Rows from block 3 of a small autoregressive pixel model, named by matrix and row number. Rows with one number belong to one neuron. Each number is 500 + 40 x the weight over its row's rms, rounded and kept within 0 to 999. All counts start at 0. Numbers have three digits each.
After each neuron's rows are labels from the 100 images, of 14976, where the neuron reaches its largest size: "top examples" is what is common among them. Only what is clearly more common there than usual is listed. The data: made-up ball-and-stick molecule models.
# gate: MLP gate (model.blocks.3.mlp.gate.weight, 640x320), inputs 160-319
# fc1: MLP up (model.blocks.3.mlp.fc1.weight, 640x320), inputs 160-319
# fc2: MLP down (model.blocks.3.mlp.fc2.weight, 320x640, transposed), outputs 160-319

gate.194:536480488507500556504457377525444570404486516506490530478539527440562594598461528542552525495453473438495477582546497532441461582549513578516422532512485505490474505476524543494509523553459514489575503575496530494548515496498541451564471454543500580475470532543464540467472510546459459487499554499569483466515536498454473425502493490473530484554504477598522483552551487566495488466498521494529513481534514511509520472484573472521463532453456481507488490414444579536435416554513473
fc1.194:534605479539499505493435541450525488595482466498469521491502509465441520477523523545549455476524455492476556507474533526484558463501509451598460521470458467577471506517505604459493469503487516521508510487537471453489487459520478406492523561494464470449532490526470514450479500497457490447499507461498489561549505500469576454482523537465510531520526536493533519454504501523512441506534535482565495468451501510569475511453578479557515451507520577493540533520489499528548545482511448
fc2.194:498453561478478521544489531610515430456486490448555509518557565477479557482489527430526471473585492542519449513503532551492557487445526526454503536500442522537501491422492481595469517439548446485500448536489458502544534511453506430573475459489551426508548517541561476447502512480496503493437523529464566435483479463476559480518505518509434509510494526443465587522553502511502489466464507396463549534459517411461528454479463517544496455451466478406547555455546543466510410455553492
top examples: branched; balls: twelve

gate.496:521478545522519477521501523458474491471438439536434479544559566484522539476559465498466468574521481534515440421488581537493479476525437498443457539489506517569526486572494534567463559534390514482512525401481520500555439569543527504528413530572500472531463506497457584508531516442497488476585503528505520575507542485510492479495426486540472528552545545448441501513483506478491492521510538617580417508525449466525463438495527531448572532453438494507489497553537407460525502500501532
fc1.496:526469445520521533573487492534508471468532447440482405481539479421518536443485497544513458529487456470507504530524529518481531581545522486461572541501510463461506513531442390525459485482470526478413470503563425461498500548512537449474550453526489489442528471614522486461466476495500583507497484463531448494558494514537485511574554512547530561558453513508463487471504497496529488460434504516531529480454475505543496453510497500451535473529442492545486506453523512490478470492477523
fc2.496:456559515527454552502438538448469552478398480511485622494543532515511498458491498474452407460481520517440553484417461479583520536482522484583507496518451514479581538461526502475490388585536464550526491532495523579495509494452530469508476478504453471504485531528481521505531497484431462456519512537517472470456483516491598457478470540559541555467511483468533510446518449501522512491470474502468489477479517488559530540446522529462457535461541509503457468550495550538541486535495539
top examples: dark backdrop; small balls on sticks; balls: eleven

gate.116:508435495446472469484509502426486594435441459597555546557435491491520461467569532487461519550500480586495442437570528500511488505536447545552524519508508536491438496527477511528502538460503530532466499542580559422466507440496528498562479473459480512465414412588475527508562564482524531507539526524545501518470503549504462574537523468558500525559491479457482481482531455512468548472505452592502426504544540521476542477521529483552540459506538475462516434520452540512499455477506523
fc1.116:501531568521544569521563505467585605512490539561498538443450506504542467514449504494473475582508471433512410486595475489489499468495492457430482522494531515512509524527422532484489485515422527441540509494462552482478421505521486480447551431488467474545500503502517525487462524566594470427502539435457488505438531539455490471543561431473591477407505527503498517541607414499517562511491523476492487471536482488516492558507488541424453545450464491519473543501473514478494443470475553
fc2.116:446485503548444494449497521525457425541481515548529529521556503532479529565523546545478531495506518482473604477471495474581519498501451515494535509499452520526451500496480473537527470434491510497445541458493433494541481589425398506573526574501504509594518501493493509490505448423500508568512543490451527485573496492511496503522496462584485463512463461579530538570444539495484503479501459431521503584497449512516524530488507594476603531417490516526500454473547508518500525529564477
top examples: dark backdrop

gate.81:441507464581533508536486506509497515559488512461516437453469546515514498489475427529533497515528542537470490475549447590525580528500484505562531583546510485498518501563453509594494490544599527529480526495484525528512555480382563430508510456479507550463514551570514512502525460490489532462433502500522412476536491523419519456519546455567546476470514523588511542490531457501458525497496523563582510511475516501516469478465532418591442438575514491542589487515412551463531530492525481
fc1.81:499534364469454565449564514485494565462498457430497470510498531530547535567458487468430535469481429498518515495485496559480489502513449482503482468502523476476502499441607550542589509472476492443573484522546510465439467507569446469541454510487460539573511395549475525484490441409534428439531539523499461519499523545564463552443481485516491440472474441519546478497529578481529510477492461494515512478439522471444522518554475507525597553503499450525551480373475530463460473474492475
fc2.81:555515552544492475489461486560522440520483473520473567447515445531496521427521536505528501512520553544564528498501508468468522552510523419474465519499548497509448468537418521537403495458530514571423536479488488626543540490482574453496535524479484549518534551506523517459508519518445524551501534470471477494523540521463552442563517423508490496515470496513391533492524499544497520563544548500427445490508498452441480490466467427473488495504517483472436527555523468442500488502525470
top examples: branched; balls: twelve

gate.603:475512544486433448463551431454578566423442506444559513552650524443533441472491521535503512541535438556479523553539509468511504506615470475470479485539497484469520506526506473517493514509504493445461579496575483504490483523480479516519511496465532498527568490527480503501592539500498502538482512486572524483532531509509540498478526479542485556476484554471467547531503452564483535543501521480459506518553467566538551522435490449453464506506513459442491538496461507441542556433465505
fc1.603:485510520490530500455508479471546462538483523522507498510557507510487474450537498522436445568500494579488590486435489500544481542518495524494536493487493495491441423496396510458514440497455556533479475475461473518514465473522492519567531471478604434572549499424481474475437486501511611558531496586543471470542555516559524518537459507466535570491522516443475467466535467503518561471474491492481477464510420501537485543591454495437487449452516548521557466502463495534492571407554471
fc2.603:553551505525555490430488557483518522479471516512532475501522540487493579483445526458434490537519564463469453488496447540547523485469432530525486467489527509506534419484504435476506488501430516515482515536534471537561473463519540540457449519550519523487535481507576431510472545535563495533526528502475538517563513529437537523563452552564563513521529529509569529563443512510513490486466470510434387526521519494552523534455527455506500542493480475445572534506463506514554439525474500
top examples: dark backdrop

gate.156:527513507480550430512463484490491526505422516457439426440498480489532570438438515523450512584499535487560555480483493518467475474590495538417528544464493425472494487451523523518395555564492534500511481458430556474541491554419574554482456450563473460489443493488526537559593454535495456488515509411478480499509534505555544484482524476525581489565551519553432514609532448484445501482533525495496452528506471453519477518500402480588455510568477484489528483526537550533595500536545520
fc1.156:527499551507544471452503488498535505529517517477520449468463487519543545549547479534501447490446525456479496498446551506466551497469553515456559568484502513463502503422548461451482439505502484502514474539505543477541560535544540479448429407492583420528473526495523521489520485423454446453471548432516511490503436495511628425464561573508548468596380531483543504495518487533508504499490444495525535473476556450507477551540471500605409499466482483509508488446493459555486521561573535
fc2.156:438523473531474558459450492509473505496477521475563526497503487486465473477580537467462517469489443530445431545482433441608560453444444550472413477537529553462589546470529504506536467503496517499510492529550471586485477515520450505530559542414477502519519434510483476446497560443496539495519524584507469499531510545486447486515439479487473485453516504492567526473522432517479514483416437489462547531500599548501509492459540548404499538479499549440536538453478461488394524447460461
top examples: branched; small balls on sticks

gate.569:428499524479527506467463506540504517545487529468530530409436500393461551468418525428516495525469532504533468416480505529511518461469533433493490503552471421507512488445595539484520575518450473464428513482491503459530528550508526484566492479484541482475435485478518506546528442515528443457468554455448439490434441519516505585518541449518546513510443459512593495508525389516534518541525448548517558491530493473561476498466492480526424517448518482512479424508477481437520544517522527
fc1.569:463513481514493508507450462485488488505469438452534525501519480503505533410550465545468528518554485507518444475431489452512468523461464505484460485510593482452530475461458463474509465512520464494474488445440468523495562490447541575529486525541466516481580455492478536430518506467508500571496522389538597503513548512526528460428510499516505470576517535432539484515529519491531548527459473497481545487488522536469485494500473451434480530504493462515490498451529551509476485480409534
fc2.569:535504495470488554526482460533529463466530496515503506543527435502506468467409445484570554469475528452516540460505528483505561519453515513496539515510522511554514571504556452562523484562477458504535524472555500481483507436460399500541547541525515482520469510482483491425444486447596452540524514540485525490543471541508428521480469462485516507488407459473443513542514494507484477514489510466506486482557519506481502537546574483433492455464578521567441475460521453509501512474401458
top examples: dark backdrop; small balls on sticks

gate.584:567476529574507537476464472564550521450465520524506501504447506451510509488548510506532515525498571495503526464513505479566504470517534536525511449482570499521491555564533500522429512454497411460513476416569474499464611474526510493571488520550463484510576465424495499546424523458547505557493479554479477455455529519446498534595583555448468594527470495506408521457549540570499465456442491446447453575471564454507497468525527506506517502495515510496447466552494530467502457499466553
fc1.584:468523505527455566499494531445505490614496432549501507440553494448478468479427587552442511494480493506518492516547558489428526416468483484447477552537521538451471504486506478484479469524547479543472474636542501517517476522531479467440497434437508546460529483539448546465558506564497507469536537490446461425550498505565570516453447493585543419529525490494543445459441479506504508544546512547550530487482567544555577543446492558504520488470441523497499503449528536506512504481456513
fc2.584:507514519435406521462444527502504499449435501486469570497520524528509580494496542545501487549506524531535433564510433539472509515496454521456492457434467483527537509492521485456504454484541510512493567502546529486528509517465454478503517544431510500439496548509497416503473503534462484523595426453564539443489482454537471438439526510500470551534549508477469464502502466490579495522544477444445474493473503447477528524517604470435484515457516421524481522522461470472428463445503452
top examples: branched; small balls on sticks

gate.480:542541503523472495474485489407442496489419521515565540519508498419374553472508485497478448455483542550488469487511487485538475424491491412492455489465497512505454528538484497573480511543478473550436575519534424492517479553430473565465465474456500532544482549451459520487532422490526514458469463511525493487486471461467513485531553446475456507569480545419520552521380512515508470490498532575508482494499472452477513512512506536508524533467531527481558438449478471494495417455460565
fc1.480:446472546497526485488552437558524505515521467489501559539550453484477493523440569488580441468538412514455485525526558539456462511478503437516462474541465546502453524538433484476586495458504446445457471519518478517501528466533485419447480525563497520488478427489463583504488532422500434562519496481518518502452516471487444466466446464471503584464506487512503528472579507591457507539543507447509526515486482550458550493520537469449459473563508523532484633508465448463499619474498484
fc2.480:458498507467510476478497497561556460461405537522514487520528507438499500536541530453478466498505522508514543499390499566491446581482491438487512563557438524497586530504498492548528479518468546532474492587442493409494499446463503521469480543500560425465490544523471466467443468487429529456446482473523529488520572549447535400531515480500526565504421530512480559559514524446429523547484515589509458480571593489467491492456527450484480452553460465435536474412546550510547496527512489
top examples: dark backdrop

gate.77:576398511505478500496561495392479524521468564478475473494466533442511504475491467432452551491394554493480510554453507470520473448531605489422521480463525494478484424501506444496455437471466443528498496488460490494517547448485552531486503519385527541443422600490558534532525511515511558508475494569523439503501492547454504541478516573517548474512490449515552492485417489432496532452509506502540490519492451514523552524510542545552500557568416553507395488499490475523559417487486494
fc1.77:538481501494512466487507538537490455500517476455535478515578505501398517467539575600432473518548481527524508525472495533463485518496437483491470466518486529499502510469495507508485527555521584441491498470513548515492555515496530518480499488471508458448638479525531540521546537481568526549491508487519539569513476546547529576480468511508468470487501511522511430496459482470429555520446530540565537479487472557460461533443556449472496533534496536524616538493501449444500533491491475
fc2.77:418510528617556502547480519520542462472492516551499467515542465438527533540466462460546509491506510528449547493520479543483498532490478515503465457461522475493486489560569470542540489495576477470495542445540562559449522450453454443561565537504482484612491434489441487454481487511458501487469543483557520572465561486458485476499550537405553482571543511505502543393461543511487472474503476450444477439521435481469470494593474422501510549483532445443463475582480471459462465464482507
top examples: dark backdrop; balls and sticks

gate.350:508506480512502469544531514538538488491501436439566537529525497480539550526533533489480445553479498546469429528465508484505480466587536510422495517470426564544455461548498534482501485478546430495409489487482568474539608516434494426465477453558488481545515494496510498526533551587456511428533482484464429494543584543462496406465510425526488560478468562537444496566487507544488496532512505483509484539445455477495439506498475486504466513491447515485450534560424495494500429448563586
fc1.350:471401391481473461523502610480498544453528514449519468416456541542403494518498521445556501527560470473495533443549482503507503581520539551565443524477508567551519428487524494536530534447516453486499496550562410498515425486491501495567503550442463465551408511597553528441578503418501507478493477472523460506455465514493592503504460436539547428492490520438472485494506481530439491497456418413446462489501522495428468494477484482488496587488549486478509490535485508486491519516590483
fc2.350:512597450437499507538484506513483508514494495484522470489469465488500483447444437530447481502493536488479519528495494495463447504511489533538527481581526524487494591521487465506523547599488509487420491477493489509511570449465438585548552542474529483469530488510517419528468474514521501472481480518448493503493548562482432523508500517449520546527458470456408422484509544465501461449520547465515539480540483492518505473572521527484548402500484530518431505407565476494488479444420417
top examples: branched; balls and sticks

gate.188:466396526488496501456470475453500554523460512552535527450485502473608529455504476491496496483538459460463506508494480498514558479453506502488549448512431492498459474538478540572488535556424488549536528436482457475499485544558486452586478449529545554545512485500517549510485437508469556449533482491501518518464541498477524481511492432498513519540498465559462487558521444454450520521522432482480532479490557532532542441495519426494644486496467482541493494513544518476500432518461476
fc1.188:519521487526505562561514557410521526408509521478470523545495481531481433470528535506532534522454476448453503522491537470533502577529482499458510509536527496496481499490518455461572427495544592468585523498533526481535526505537492503441440503528491445600472558518480577526561555494497489517513582481510554526472497529495537548591518541479423447528525546482425501507539551514471509518420515530496506511490559480417371482546524486469498590546500430478525512422493458535500522503503434
fc2.188:416430508549442476461555433521427511506509485489493480459504491556496439532558431505516492443491510491466504441485505450480512449464483460490507511511478540527494504497555525515486501526499527470506481521510559477486447425472467564487416514488524452520533512479561557446508559476514490462466485536459461490415480503491509620462515578489554511494427506436440519560450522428462495450470532529525471486532446537519523496507478497453522517503590588453470498424569517475510502505472476
top examples: branched